{"n_mels": 80, "spec_augment": false, "inner_norm": false, "moe_every": 2, "beta2": 0.95, "precondition_frequency": 16, "epochs": 86.5}
Rows from block 3 of a small audio frame classifier, named by matrix and row number. Rows with one number within an expert belong to one neuron, the router's apart. Each number is 50 + 12 x the weight over its row's rms, rounded and kept within 0 to 99. All counts start at 0.
After each expert's rows are labels from the 100 clips, of 14976, where the router gives the expert most weight on average: "top examples" is what is common among them. Only what is clearly more common there than usual is listed. The data: songs of 200 made-up bird species, synthesised, often over outdoor noise.
# router: router (model.blocks.3.mlp.router.weight, 16x160, trained with AdamW), inputs 0-159
# up: expert up (model.blocks.3.mlp.up, 16x32x160), inputs 0-159
# down: expert down (model.blocks.3.mlp.down, 16x160x32, transposed), outputs 0-159

# expert 6
router.6:38 45 58 76 45 33 45 33 22 43 66 69 43 57 26 53 47 46 57 47 51 59 34 32 42 48 60 54 63 48 41 59 74 44 36 52 45 60 42 50 37 32 77 31 45 36 62 52 59 32 51 80 55 48 45 49 55 53 32 48 62 52 38 59 58 39 53 56 41 24 62 51 56 40 78 44 37 49 47 39 60 40 47 70 71 47 34 56 67 37 56 44 78 57 60 45 59 40 42 54 38 77 45 40 50 52 32 63 33 46 36 55 66 55 50 58 41 59 59 51 39 40 44 37 52 58 53 32 51 44 58 65 40 54 35 68 45 53 56 51 24 43 41 54 48 42 37 41 30 51 56 65 62 42 52 56 68 44 66 65
up.3:59 52 38 45 34 39 83 61 41 44 39 35 57 55 51 24 49 57 27 42 51 35 53 45 61 76 72 38 34 75 59 60 50 33 39 21 51 37 57 36 63 64 59 70 59 47 57 57 53 43 60 55 35 59 50 42 53 62 36 41 73 46 48 47 40 63 47 42 50 25 46 58 40 49 34 71 54 35 34 47 56 64 62 51 55 46 56 36 26 49 39 60 76 41 63 49 41 54 51 38 35 55 32 53 56 43 35 26 41 58 53 35 50 51 55 38 68 41 45 41 58 63 62 35 54 57 60 41 47 40 47 67 65 43 41 45 62 64 40 58 22 46 44 57 62 71 36 43 40 35 63 44 39 49 54 46 65 54 41 50
down.3:58 53 43 31 59 66 58 55 47 48 48 48 49 35 59 37 54 58 61 71 48 25 64 19 52 66 61 31 39 38 53 45 42 54 45 47 58 45 50 50 52 47 53 28 33 53 42 59 57 55 47 53 38 36 56 60 66 47 49 30 47 33 61 78 44 61 52 34 48 54 24 49 55 73 50 55 56 61 56 69 41 29 52 46 39 44 48 59 67 47 32 68 61 47 39 41 29 64 46 35 43 51 60 56 57 34 34 62 36 37 70 78 75 49 53 61 65 40 55 66 79 48 65 40 64 51 57 65 53 17 64 48 39 43 71 51 55 46 69 55 53 52 42 52 52 63 69 53 65 40 54 49 53 34 60 38 59 44 54 59
up.4:56 60 50 58 54 47 60 49 58 56 43 35 47 51 39 54 66 54 48 20 43 40 81 54 46 43 58 25 50 43 54 48 50 31 32 26 49 47 46 73 46 51 54 60 51 77 50 58 46 85 49 36 38 54 40 58 41 52 63 45 51 37 64 49 48 50 47 55 46 45 39 25 42 57 42 51 56 46 74 32 57 53 70 22 49 34 60 40 62 55 46 41 55 66 52 58 38 62 22 39 71 44 47 52 54 45 46 47 44 45 32 45 36 32 36 47 75 54 49 45 53 57 56 91 47 48 41 54 48 61 50 53 61 29 54 33 36 29 54 63 63 40 55 45 45 33 50 52 40 49 65 67 54 55 51 64 79 43 46 51
down.4:55 56 53 41 30 15 42 37 45 55 47 38 46 75 56 41 43 60 39 34 76 46 52 76 23 38 56 62 29 40 50 43 44 27 49 32 65 58 46 74 31 59 55 47 46 49 64 45 34 37 51 38 45 56 57 48 68 54 71 55 69 65 51 47 55 40 51 64 51 41 35 57 50 45 42 55 49 58 62 40 51 77 48 38 53 58 33 64 53 50 53 57 57 48 35 53 37 42 49 24 47 74 35 38 52 37 65 48 52 52 52 31 32 53 44 48 54 79 52 50 52 45 54 60 63 40 26 56 56 53 51 45 36 43 62 55 65 51 49 32 53 59 57 48 46 33 51 44 30 55 40 45 38 69 68 47 64 84 63 47
top examples: reverberation; text has "room"; text has "reverberant"; arch

# expert 15
router.15:41 52 46 56 41 48 60 43 73 39 60 71 43 56 29 69 55 58 52 37 39 44 39 51 45 48 58 53 59 48 45 42 47 75 64 59 46 83 37 46 41 40 60 50 50 33 37 57 55 36 29 73 37 45 37 60 57 61 78 53 39 74 51 53 65 53 65 43 45 35 58 67 62 45 45 55 47 51 44 70 74 47 51 22 29 41 44 51 40 60 58 40 68 50 49 61 67 56 32 60 51 33 55 57 28 58 71 57 49 45 55 23 68 57 59 54 67 52 49 61 56 58 41 48 56 34 47 41 55 48 55 46 57 46 50 47 52 32 72 45 74 19 40 68 41 48 62 43 40 40 45 54 39 66 59 70 53 55 60 53
up.3:42 52 41 29 56 61 56 60 62 48 26 65 53 52 53 31 77 39 61 54 47 57 64 54 51 58 54 50 42 60 48 46 42 47 40 41 56 41 58 73 56 65 33 59 49 35 61 53 27 27 55 74 31 55 44 54 35 67 60 41 41 27 45 60 45 61 50 46 47 25 42 59 56 42 63 45 52 48 31 61 40 57 76 50 40 52 52 51 46 48 30 51 36 67 25 54 35 49 35 38 44 56 53 36 47 55 48 50 58 34 39 26 53 49 50 49 57 48 43 27 55 72 50 63 56 61 32 72 61 58 44 61 80 80 67 54 51 48 51 30 46 53 37 53 31 50 63 66 66 36 45 48 48 42 58 67 41 56 44 31
down.3:55 55 35 54 50 40 59 48 60 47 62 52 48 49 26 57 44 32 49 31 34 39 38 50 46 43 60 30 22 49 51 61 36 44 54 44 64 43 52 37 40 28 69 49 29 39 71 60 42 45 51 43 43 35 36 34 46 35 55 37 57 28 35 67 48 39 47 48 57 46 59 49 60 65 59 64 39 47 47 51 50 42 22 37 26 72 41 38 37 44 68 52 53 43 43 31 33 52 33 56 52 65 54 51 49 32 33 49 41 49 57 52 54 53 50 72 56 55 60 51 38 41 63 52 34 23 51 54 48 34 50 63 51 58 54 49 26 49 66 51 43 29 23 59 60 61 65 46 51 47 45 39 48 72 53 57 72 75 75 65
up.4:60 46 39 56 36 63 48 76 52 39 33 37 34 50 39 41 49 24 58 51 56 52 70 57 55 60 48 44 32 56 61 62 18 61 52 68 41 47 60 64 58 54 58 71 49 32 34 73 36 29 59 61 27 43 52 57 36 58 62 56 39 48 52 42 45 59 45 53 54 47 48 35 50 54 71 40 41 71 31 53 56 48 44 44 56 45 70 40 23 63 52 49 57 39 40 61 44 52 57 58 41 57 52 47 42 45 37 39 55 48 46 26 47 48 45 43 50 28 49 31 83 56 71 47 41 49 35 49 51 31 46 15 62 49 62 57 48 47 61 32 44 46 46 52 76 56 61 45 68 40 44 38 41 45 64 54 37 65 33 41
down.4:57 60 57 29 44 39 46 52 39 80 53 71 65 52 44 54 39 46 42 25 42 47 34 48 42 42 54 51 53 54 52 44 46 24 70 46 72 66 47 53 61 42 45 55 31 35 53 72 51 60 69 61 55 37 50 61 44 32 49 47 63 18 23 53 47 44 45 28 41 65 67 64 29 40 36 51 40 38 42 34 39 58 33 48 45 68 64 51 56 42 57 43 54 43 51 73 61 46 46 72 41 65 39 47 60 50 57 51 43 51 73 40 54 67 37 44 48 37 44 70 53 37 39 37 58 57 53 39 58 45 47 55 42 24 43 50 49 67 57 57 53 50 48 53 76 60 67 40 68 50 46 48 27 52 64 60 39 27 50 39
top examples: pitch: middle; harsh note; first syllable: harsh note

# expert 14
router.14:49 46 40 61 50 44 34 58 59 46 50 73 52 69 31 58 52 64 68 38 51 31 56 68 26 38 47 51 41 41 65 42 43 49 52 53 52 60 31 52 30 42 27 41 23 42 59 48 39 78 34 19 31 44 53 45 56 61 43 48 60 44 52 55 57 51 51 56 61 47 54 61 55 43 39 52 67 47 38 45 51 51 44 19 54 29 50 66 57 38 58 37 30 58 67 65 56 55 65 64 36 59 56 27 63 60 34 56 64 52 28 73 33 52 52 59 55 57 48 69 50 54 42 49 52 39 51 37 54 77 56 35 50 38 37 59 46 43 67 51 76 52 39 54 65 35 50 26 56 32 55 53 35 62 52 42 39 45 59 54
up.3:34 29 50 58 41 60 40 43 60 46 52 43 44 72 46 42 38 55 33 57 50 47 60 45 55 50 65 40 51 39 48 60 45 62 24 44 40 41 34 67 59 61 60 37 56 60 59 46 20 43 42 50 43 45 35 55 41 43 50 69 56 38 61 42 47 63 40 53 50 60 45 58 36 57 48 42 55 49 71 41 65 52 61 51 67 54 44 29 59 69 46 57 52 58 48 54 39 53 49 47 58 58 15 45 52 39 41 55 27 37 51 53 56 50 62 59 38 42 20 41 32 25 65 52 63 46 33 55 37 81 48 58 52 60 58 44 58 61 83 56 45 64 79 62 53 28 26 50 47 50 43 44 71 70 39 40 52 51 36 27
down.3:32 65 31 53 25 53 71 63 51 54 55 49 29 50 38 47 32 20 50 37 60 45 27 52 43 40 57 75 47 41 52 35 53 53 39 31 56 59 54 50 36 56 34 64 72 41 34 58 43 51 51 31 63 47 50 45 28 50 64 47 54 35 58 37 60 54 39 50 50 55 45 60 37 48 46 56 53 54 48 61 67 67 50 52 50 49 40 50 34 47 43 35 42 67 53 60 34 57 43 50 32 41 39 51 52 58 90 52 42 73 63 65 40 56 51 52 57 40 55 47 62 48 41 40 42 43 50 47 75 56 43 37 67 58 39 44 33 25 42 26 66 55 70 58 27 41 23 46 30 60 47 55 36 39 54 65 55 52 63 46
up.4:44 40 43 38 45 52 65 40 44 34 39 45 58 63 48 50 46 64 16 51 38 40 53 47 70 42 57 37 34 37 65 58 50 63 48 57 41 32 61 54 63 56 46 55 68 62 33 51 37 57 32 56 51 57 36 60 48 45 65 29 53 46 42 40 45 40 41 63 43 65 40 29 51 63 58 59 56 48 78 64 62 52 61 56 40 54 52 41 43 42 43 65 67 51 20 34 35 43 51 61 50 50 46 73 54 56 37 23 41 59 54 43 45 33 42 52 61 42 49 38 32 62 41 50 60 42 46 39 48 31 39 32 64 53 72 53 49 48 46 25 55 61 73 39 56 22 29 59 58 56 66 35 47 66 53 69 65 66 35 32
down.4:52 70 77 40 24 64 66 61 40 61 62 46 66 53 74 49 46 55 52 64 68 54 64 60 36 63 63 34 32 47 61 54 38 57 49 51 62 52 48 45 71 55 47 79 62 60 37 55 37 50 54 49 66 68 31 57 50 47 39 58 36 47 40 37 46 69 45 60 37 37 53 40 43 55 48 35 44 61 43 62 61 55 70 71 64 52 45 45 42 55 53 72 65 52 54 60 45 46 39 59 47 43 46 53 34 58 57 28 42 60 53 59 49 34 65 59 67 30 63 47 49 45 69 09 62 56 54 38 40 35 51 34 42 70 51 66 55 55 58 68 47 39 62 52 52 48 45 70 50 49 47 45 33 37 57 66 44 61 29 32
top examples: steady whistle; pitch: middle; first syllable: steady whistle

# expert 11
router.11:39 40 42 59 53 29 39 33 60 41 43 36 49 64 51 58 38 70 57 44 55 44 66 37 32 46 59 40 63 50 59 40 59 66 77 61 47 46 32 51 29 30 38 53 51 42 63 52 71 69 30 31 63 46 73 41 61 68 63 48 57 62 65 55 63 49 42 51 45 31 60 49 51 39 52 37 54 51 43 46 53 44 33 54 62 49 39 67 57 30 60 32 44 67 71 53 39 36 59 50 47 41 49 40 59 57 68 61 52 46 65 63 32 65 74 64 38 58 49 44 30 43 43 34 64 52 52 68 43 32 62 63 49 61 46 59 52 39 51 73 61 62 40 58 61 53 46 64 52 39 77 59 38 50 26 49 31 60 63 66
up.3:30 41 31 70 23 48 60 46 56 49 34 67 65 42 41 40 22 30 47 67 38 58 27 68 43 66 54 42 32 30 36 60 43 60 38 27 49 35 47 65 51 55 51 62 59 78 48 55 55 34 41 60 39 52 35 63 61 38 37 45 59 63 51 28 51 59 50 48 46 43 43 45 73 52 83 48 57 47 28 69 43 50 58 42 41 43 38 51 62 54 47 46 45 37 60 59 40 51 55 62 58 64 33 61 61 49 53 51 71 55 43 41 49 57 62 40 58 34 61 71 49 55 47 58 39 47 62 32 35 41 29 39 59 64 50 43 51 51 51 41 58 26 65 46 45 59 57 61 37 79 47 47 64 53 41 47 59 41 41 39
down.3:32 30 59 50 85 41 45 26 46 61 43 47 37 39 58 55 52 39 60 52 57 50 46 44 74 52 61 44 46 59 57 45 37 53 59 71 55 41 54 50 47 47 51 35 68 67 34 34 66 44 62 67 42 42 46 53 55 65 39 73 65 25 44 48 76 36 72 68 50 17 43 55 30 60 45 43 46 42 41 54 60 40 45 39 38 41 47 49 57 45 55 59 68 55 50 52 19 43 43 40 56 37 70 58 52 63 52 30 36 38 50 41 21 40 55 51 57 62 42 42 47 74 35 40 53 31 34 50 47 38 43 59 52 44 53 60 50 22 33 55 60 56 53 58 49 34 57 43 61 48 41 31 41 50 50 66 49 66 51 56
up.4:50 42 68 46 48 52 64 70 54 49 42 62 58 35 57 45 65 37 42 51 45 57 44 54 52 52 52 34 48 59 60 43 28 44 62 42 43 45 42 55 73 58 26 62 64 49 38 62 43 57 29 58 42 51 69 54 06 45 50 43 40 54 47 39 53 54 67 48 60 40 32 43 30 72 71 47 32 69 47 40 48 64 52 60 78 32 65 41 32 50 52 70 47 40 28 76 31 36 62 73 55 43 56 39 48 55 39 28 64 49 64 41 42 55 28 39 49 40 59 36 55 68 71 52 54 35 39 50 54 46 49 56 42 71 58 46 49 45 57 63 58 52 61 53 63 40 50 67 46 34 35 46 42 44 64 64 43 46 39 49
down.4:29 45 51 60 38 34 53 54 53 64 45 53 26 33 39 50 64 50 10 51 42 64 66 60 47 58 47 41 55 37 48 55 74 41 72 54 67 54 53 53 47 24 65 47 50 42 41 48 34 48 45 59 63 37 65 33 52 63 65 46 43 54 52 34 51 24 58 41 41 63 35 39 28 59 81 42 36 36 55 53 53 43 26 53 47 43 49 55 53 62 59 32 63 51 31 77 47 28 42 68 57 34 30 65 49 53 41 42 66 47 44 47 60 40 58 58 49 64 66 45 44 62 37 46 68 47 56 43 52 47 52 54 39 49 43 38 38 66 66 43 53 65 60 48 60 71 51 60 51 40 64 73 57 60 62 54 74 41 49 54
top examples: reverberation; text has "room"; text has "reverberant"; warble

# expert 5
router.5:70 65 33 39 40 40 74 40 40 31 69 55 37 52 62 55 45 55 60 34 50 60 35 57 94 57 45 57 58 67 50 47 61 46 64 23 41 59 31 49 24 40 36 52 38 44 34 49 49 53 42 43 63 49 62 50 64 48 66 58 52 48 38 58 62 45 41 54 37 83 61 53 69 44 69 48 55 52 29 55 51 46 30 80 58 48 54 74 52 49 71 57 55 54 39 52 43 50 46 46 36 53 44 42 47 51 49 57 61 49 50 45 47 53 55 60 64 54 61 54 54 28 46 58 54 63 51 52 62 60 55 57 48 61 64 36 51 35 65 67 58 52 47 58 35 30 62 31 32 79 42 56 50 35 53 43 68 52 63 65
up.3:36 57 25 58 49 56 24 48 51 46 41 57 45 54 48 58 55 34 60 41 37 24 58 50 57 74 43 39 52 54 24 35 33 58 47 32 34 66 47 54 50 48 42 57 29 48 25 57 63 46 38 53 39 46 41 53 55 21 53 56 53 27 74 54 60 65 49 56 55 62 47 59 34 53 54 66 68 53 44 56 52 45 63 56 58 48 61 35 47 71 37 65 42 54 45 64 65 45 40 50 73 48 15 31 48 50 38 66 47 60 51 44 73 38 46 41 53 35 57 64 53 35 51 42 29 52 55 29 61 45 52 46 20 71 52 52 48 64 52 66 39 59 50 60 37 38 65 41 43 50 48 37 55 56 64 26 44 55 43 40
down.3:47 45 46 36 39 50 20 41 53 39 38 53 53 53 45 50 51 55 42 45 54 70 24 66 33 52 55 47 49 73 40 60 58 73 43 56 59 64 43 62 52 59 47 44 51 39 42 58 64 54 50 43 25 58 49 40 43 67 60 83 22 61 48 53 43 49 56 62 54 56 39 41 49 48 67 44 59 52 33 55 47 56 55 55 68 59 51 31 64 69 42 57 50 34 55 37 47 91 67 48 41 60 31 34 49 55 53 71 61 40 50 50 56 49 71 74 58 32 54 44 47 65 50 59 44 66 29 32 64 38 48 38 66 45 54 42 58 64 47 68 55 60 39 56 43 30 71 44 35 43 44 63 47 45 25 59 64 43 63 58
up.4:67 59 30 65 44 65 63 78 68 52 49 48 51 30 79 51 62 53 55 60 49 21 54 62 39 55 44 77 45 24 55 38 58 45 49 40 45 27 51 57 48 60 48 60 44 77 54 42 32 55 57 57 56 60 50 53 55 50 24 43 30 35 31 41 53 40 55 40 46 58 40 58 73 59 26 50 80 52 50 30 36 53 36 78 38 50 64 44 58 47 51 64 41 36 45 44 60 38 66 24 30 56 53 54 46 46 55 32 51 60 58 66 52 49 34 48 43 45 57 49 61 58 58 62 48 63 52 53 50 61 45 54 68 35 45 47 49 41 54 49 59 49 84 38 46 59 45 52 50 54 64 42 44 59 47 45 46 57 38 27
down.4:37 56 27 40 39 41 30 52 31 62 55 36 52 66 57 49 40 77 50 49 41 50 47 64 40 49 54 39 51 55 50 39 45 42 45 57 44 29 53 19 36 39 57 44 31 60 64 66 39 53 49 43 61 43 64 54 57 34 44 41 48 77 42 56 63 60 47 60 46 41 44 63 63 67 42 57 68 33 43 55 31 55 45 74 44 50 50 26 59 58 65 39 37 57 72 49 66 42 36 51 40 37 68 52 64 32 45 44 34 52 59 80 60 53 46 51 53 58 39 87 48 54 78 60 34 51 25 63 48 46 56 40 69 58 55 49 64 45 53 37 46 60 53 53 48 52 54 48 75 48 42 50 40 67 47 34 37 34 60 49
top examples: high song; fast repeats; buzz; warble

# expert 7
router.7:49 62 32 66 72 31 40 33 60 33 36 71 53 71 35 58 50 39 56 47 43 49 47 43 45 20 67 60 63 57 49 66 58 66 77 31 37 58 56 28 29 39 49 40 46 64 62 49 59 51 19 60 48 50 65 43 54 72 57 48 53 52 52 65 58 28 54 62 59 39 61 54 51 41 54 30 41 34 27 59 59 46 42 41 46 55 43 75 29 35 65 37 58 51 61 62 51 35 63 32 54 55 64 43 47 56 64 58 39 43 51 60 67 55 55 68 50 53 53 51 41 37 41 35 53 21 45 46 47 46 57 58 40 35 41 43 46 43 66 63 70 39 35 38 54 55 55 29 61 56 61 61 44 62 51 55 58 55 60 63
up.3:42 38 55 34 66 62 50 54 53 49 37 39 76 32 58 41 37 40 36 40 66 48 63 50 72 38 50 47 27 53 58 42 42 55 45 60 60 51 49 52 59 73 63 65 74 64 55 41 19 54 66 56 47 57 53 30 43 54 51 30 52 66 55 28 42 72 32 40 65 62 30 59 59 68 40 52 63 41 51 56 62 47 50 57 46 39 55 35 80 48 38 45 43 29 38 51 58 47 57 44 70 64 55 61 61 41 25 37 27 42 50 54 44 66 71 35 45 52 39 60 44 52 55 63 49 67 48 47 43 38 27 37 55 38 49 32 65 66 40 56 47 56 58 48 27 52 53 55 47 51 68 28 54 50 32 48 60 45 43 40
down.3:51 55 46 50 49 41 62 46 58 47 39 42 20 63 28 65 26 57 43 66 31 44 58 66 49 54 41 57 65 46 45 59 86 63 48 47 49 59 47 63 39 41 55 62 41 64 52 47 37 53 53 39 66 51 55 56 64 43 51 47 50 54 57 63 47 36 53 50 42 53 85 50 56 49 54 43 45 68 50 46 63 39 45 58 66 46 47 63 49 42 71 48 59 61 61 56 32 59 39 37 48 46 52 47 45 41 37 72 48 71 51 54 42 24 43 46 51 55 82 57 39 44 33 49 56 51 68 43 39 64 67 58 50 36 45 65 46 32 68 66 52 36 44 38 34 53 73 67 57 73 64 84 65 33 54 53 57 46 39 70
up.4:78 29 61 47 29 69 58 40 48 50 34 43 55 43 39 36 31 50 41 69 55 49 57 74 52 46 30 44 62 43 39 36 53 65 49 50 37 62 44 39 62 67 46 55 46 39 56 53 43 43 56 35 73 47 49 43 36 42 34 53 47 57 59 43 40 58 55 44 47 65 41 64 37 59 45 54 49 57 49 55 45 49 64 56 46 40 25 52 77 45 45 52 58 63 47 59 44 50 45 39 65 44 49 50 65 49 35 70 46 36 71 57 33 47 62 36 19 45 43 52 47 65 57 39 55 50 49 55 49 44 36 57 69 57 40 33 71 66 67 73 66 70 50 47 33 53 61 67 42 56 64 48 71 31 32 54 17 71 37 34
down.4:66 49 41 54 44 55 74 53 57 55 49 45 37 53 36 76 52 55 40 56 60 35 44 53 48 63 56 66 61 34 46 36 71 29 39 30 51 35 57 57 57 52 51 49 65 39 67 67 57 46 43 65 44 29 60 35 55 35 66 57 63 47 67 52 58 53 58 40 33 49 68 39 61 63 41 58 59 55 64 47 62 48 31 51 55 23 52 56 59 55 73 44 38 40 57 59 50 53 67 65 56 54 46 70 49 55 31 61 59 63 59 81 58 44 21 44 50 63 59 46 66 58 36 34 49 40 66 68 41 35 29 57 51 33 42 55 36 34 37 49 45 40 56 48 55 47 58 74 66 75 65 72 52 63 64 45 53 56 41 59
top examples: steady whistle; first syllable: steady whistle; pitch: high

# expert 3
router.3:41 33 54 74 31 48 40 56 25 70 50 45 48 41 77 35 45 45 49 57 52 54 29 51 49 68 58 23 43 61 54 78 40 32 54 61 72 39 47 40 48 33 68 45 38 40 53 46 75 55 54 45 60 52 66 39 56 47 48 59 63 59 15 51 37 33 63 64 37 43 60 45 63 41 38 40 49 41 50 69 29 48 35 24 36 46 50 69 41 47 58 61 43 44 67 51 63 48 36 60 58 62 68 64 38 49 51 61 68 45 55 38 44 54 46 48 61 56 57 47 71 47 44 58 47 48 52 50 64 50 57 68 42 35 66 41 53 49 51 55 75 44 40 50 50 43 52 32 48 57 68 55 43 65 38 36 73 57 65 64
up.3:51 70 35 49 53 47 51 68 42 54 60 34 54 40 62 26 27 37 39 56 62 61 51 47 26 64 47 51 53 61 46 52 51 78 38 63 26 76 47 54 57 71 50 54 52 43 55 49 34 56 45 75 37 46 32 35 62 34 48 58 45 53 40 19 46 70 56 57 25 63 52 41 53 47 51 69 57 45 42 46 50 54 64 36 58 41 48 46 48 64 49 40 29 39 72 35 45 64 54 55 37 52 61 65 43 36 55 52 63 50 55 51 25 63 61 36 45 52 47 44 52 50 57 54 64 69 53 54 41 41 50 76 57 52 59 64 66 59 58 38 49 59 78 44 53 39 21 66 36 43 62 38 59 57 37 33 66 60 41 50
down.3:50 49 44 48 38 42 49 56 50 33 51 57 56 46 38 80 64 42 38 48 45 47 51 54 43 47 46 71 55 79 75 58 42 57 36 53 53 36 48 56 49 33 39 45 42 33 56 62 62 56 50 42 53 53 59 53 39 50 50 69 44 60 54 44 47 23 51 76 50 52 41 44 44 41 57 35 67 59 48 53 49 57 22 43 50 56 15 59 63 18 58 51 52 35 62 51 53 54 54 53 60 40 71 34 53 26 54 49 72 47 55 55 67 35 47 60 43 36 37 24 55 54 61 53 41 40 35 66 53 52 18 42 38 56 38 41 26 57 43 24 61 63 42 58 64 69 55 54 35 56 59 57 49 43 50 55 54 52 58 81
up.4:41 54 47 44 53 63 55 49 64 50 54 44 58 33 71 35 64 61 40 40 53 60 60 44 51 47 55 43 39 44 60 34 18 47 34 47 46 40 63 55 67 52 44 61 56 56 28 34 46 58 45 51 45 52 53 65 43 12 51 44 30 47 64 37 61 88 50 38 75 63 36 62 44 57 45 60 68 49 45 47 53 54 60 50 52 35 82 36 53 62 40 43 40 52 39 44 51 51 68 48 29 52 47 60 43 42 53 47 27 48 31 49 62 49 57 39 59 32 37 48 73 49 63 53 23 66 44 42 59 56 43 42 75 68 51 48 54 61 54 37 38 53 64 67 46 58 36 43 66 57 49 18 54 34 63 43 49 46 42 41
down.4:27 43 53 50 59 33 51 45 60 52 58 51 36 48 66 70 46 60 51 49 56 31 39 30 50 52 54 40 57 43 46 39 63 61 41 44 53 34 48 45 39 31 56 37 51 26 75 36 62 40 31 58 58 51 57 60 49 50 26 51 48 45 63 65 80 48 50 60 55 43 28 58 46 48 35 53 44 35 53 50 56 47 50 57 31 48 70 61 42 46 63 36 46 62 67 44 57 24 45 45 47 57 29 68 58 46 74 40 41 62 42 46 83 47 66 46 60 76 53 39 54 54 49 41 62 30 34 63 54 67 52 51 32 56 56 50 29 36 67 42 44 49 54 39 42 36 25 48 43 62 48 65 72 38 37 33 43 72 57 50
top examples: high song; harsh note

# expert 4
router.4:47 65 59 75 38 54 56 40 49 57 45 47 48 64 55 34 53 52 59 38 52 35 46 55 08 37 67 63 38 31 55 25 63 32 62 55 50 41 40 49 33 44 63 42 31 46 54 54 70 64 52 51 43 49 53 43 75 55 63 43 66 44 65 52 40 56 61 61 54 40 55 67 78 44 47 29 41 46 37 49 48 47 39 63 49 55 48 61 63 34 54 35 45 61 54 57 39 55 32 48 67 66 61 57 51 49 52 55 66 43 59 45 73 67 52 50 85 53 46 30 45 46 51 67 55 68 47 66 57 42 50 57 27 51 43 36 52 35 65 55 68 36 41 62 53 37 51 43 22 44 33 57 75 38 41 61 45 47 57 54
up.2:42 52 63 33 52 60 57 67 52 49 51 32 60 51 51 31 60 42 46 36 41 64 35 48 56 51 44 44 29 61 75 41 40 65 35 59 30 42 48 77 57 62 40 63 62 63 39 61 44 58 70 45 25 46 54 63 52 38 43 37 52 58 43 48 28 78 49 19 50 66 51 60 49 59 48 52 42 52 63 43 62 56 56 58 32 47 55 53 50 55 27 42 46 50 58 40 35 58 56 40 54 35 34 37 48 34 45 51 31 47 42 43 45 64 63 30 65 43 36 45 38 37 58 58 48 81 50 55 54 68 56 35 78 55 73 43 49 71 50 50 74 74 43 46 55 58 38 50 57 34 58 39 58 58 47 51 36 46 43 30
down.2:51 59 55 41 60 33 55 50 46 51 50 57 29 69 23 59 34 59 26 37 60 49 53 43 45 44 48 49 76 56 66 53 57 60 61 47 38 60 45 48 32 32 63 57 52 54 56 33 51 56 57 54 42 44 64 44 58 46 43 54 64 45 62 59 50 25 43 41 47 53 52 43 37 38 50 50 63 51 45 49 55 44 40 49 48 60 52 73 35 31 59 51 60 56 69 57 66 33 63 49 65 60 47 53 46 43 49 67 48 64 58 64 54 22 13 58 39 73 48 62 29 53 46 63 62 45 47 52 45 52 50 42 17 32 55 30 33 57 65 62 66 53 44 42 72 46 44 40 61 42 60 50 60 57 34 44 21 61 66 81
up.3:59 30 49 51 68 54 64 48 74 42 34 65 61 37 60 37 50 46 53 61 55 66 67 61 61 71 35 55 42 45 52 40 77 51 49 44 35 57 53 52 54 59 40 66 66 56 63 52 44 46 56 59 55 52 47 72 34 27 23 40 38 45 38 33 27 56 46 42 67 58 37 41 28 60 61 60 57 42 57 44 45 56 63 29 50 41 34 35 65 33 27 47 50 39 41 42 54 46 52 53 59 38 51 37 68 32 35 43 48 43 58 28 67 42 39 46 33 33 37 61 46 44 67 47 37 62 34 38 53 68 43 52 58 76 71 63 47 65 49 30 41 52 60 36 41 54 40 66 51 54 64 51 52 67 52 39 38 51 31 48
down.3:79 71 56 33 33 46 46 61 49 46 48 45 36 59 20 50 45 44 81 42 36 40 43 46 45 48 33 39 55 54 61 46 53 49 38 45 31 48 35 51 56 42 56 56 48 52 47 47 50 56 63 63 55 38 58 44 57 48 72 70 55 48 55 67 45 47 38 51 39 25 61 64 42 42 52 32 39 59 54 67 43 47 47 49 48 66 31 50 43 45 62 37 59 65 57 38 35 60 51 65 59 82 62 28 47 45 42 56 60 66 41 33 40 52 46 50 63 69 53 25 67 69 67 56 68 55 54 51 43 41 51 31 45 41 51 36 50 47 56 54 52 67 37 50 60 47 70 65 56 41 64 65 41 25 51 25 53 45 81 70
top examples: reverberation; text has "room"; text has "reverberant"; upsweep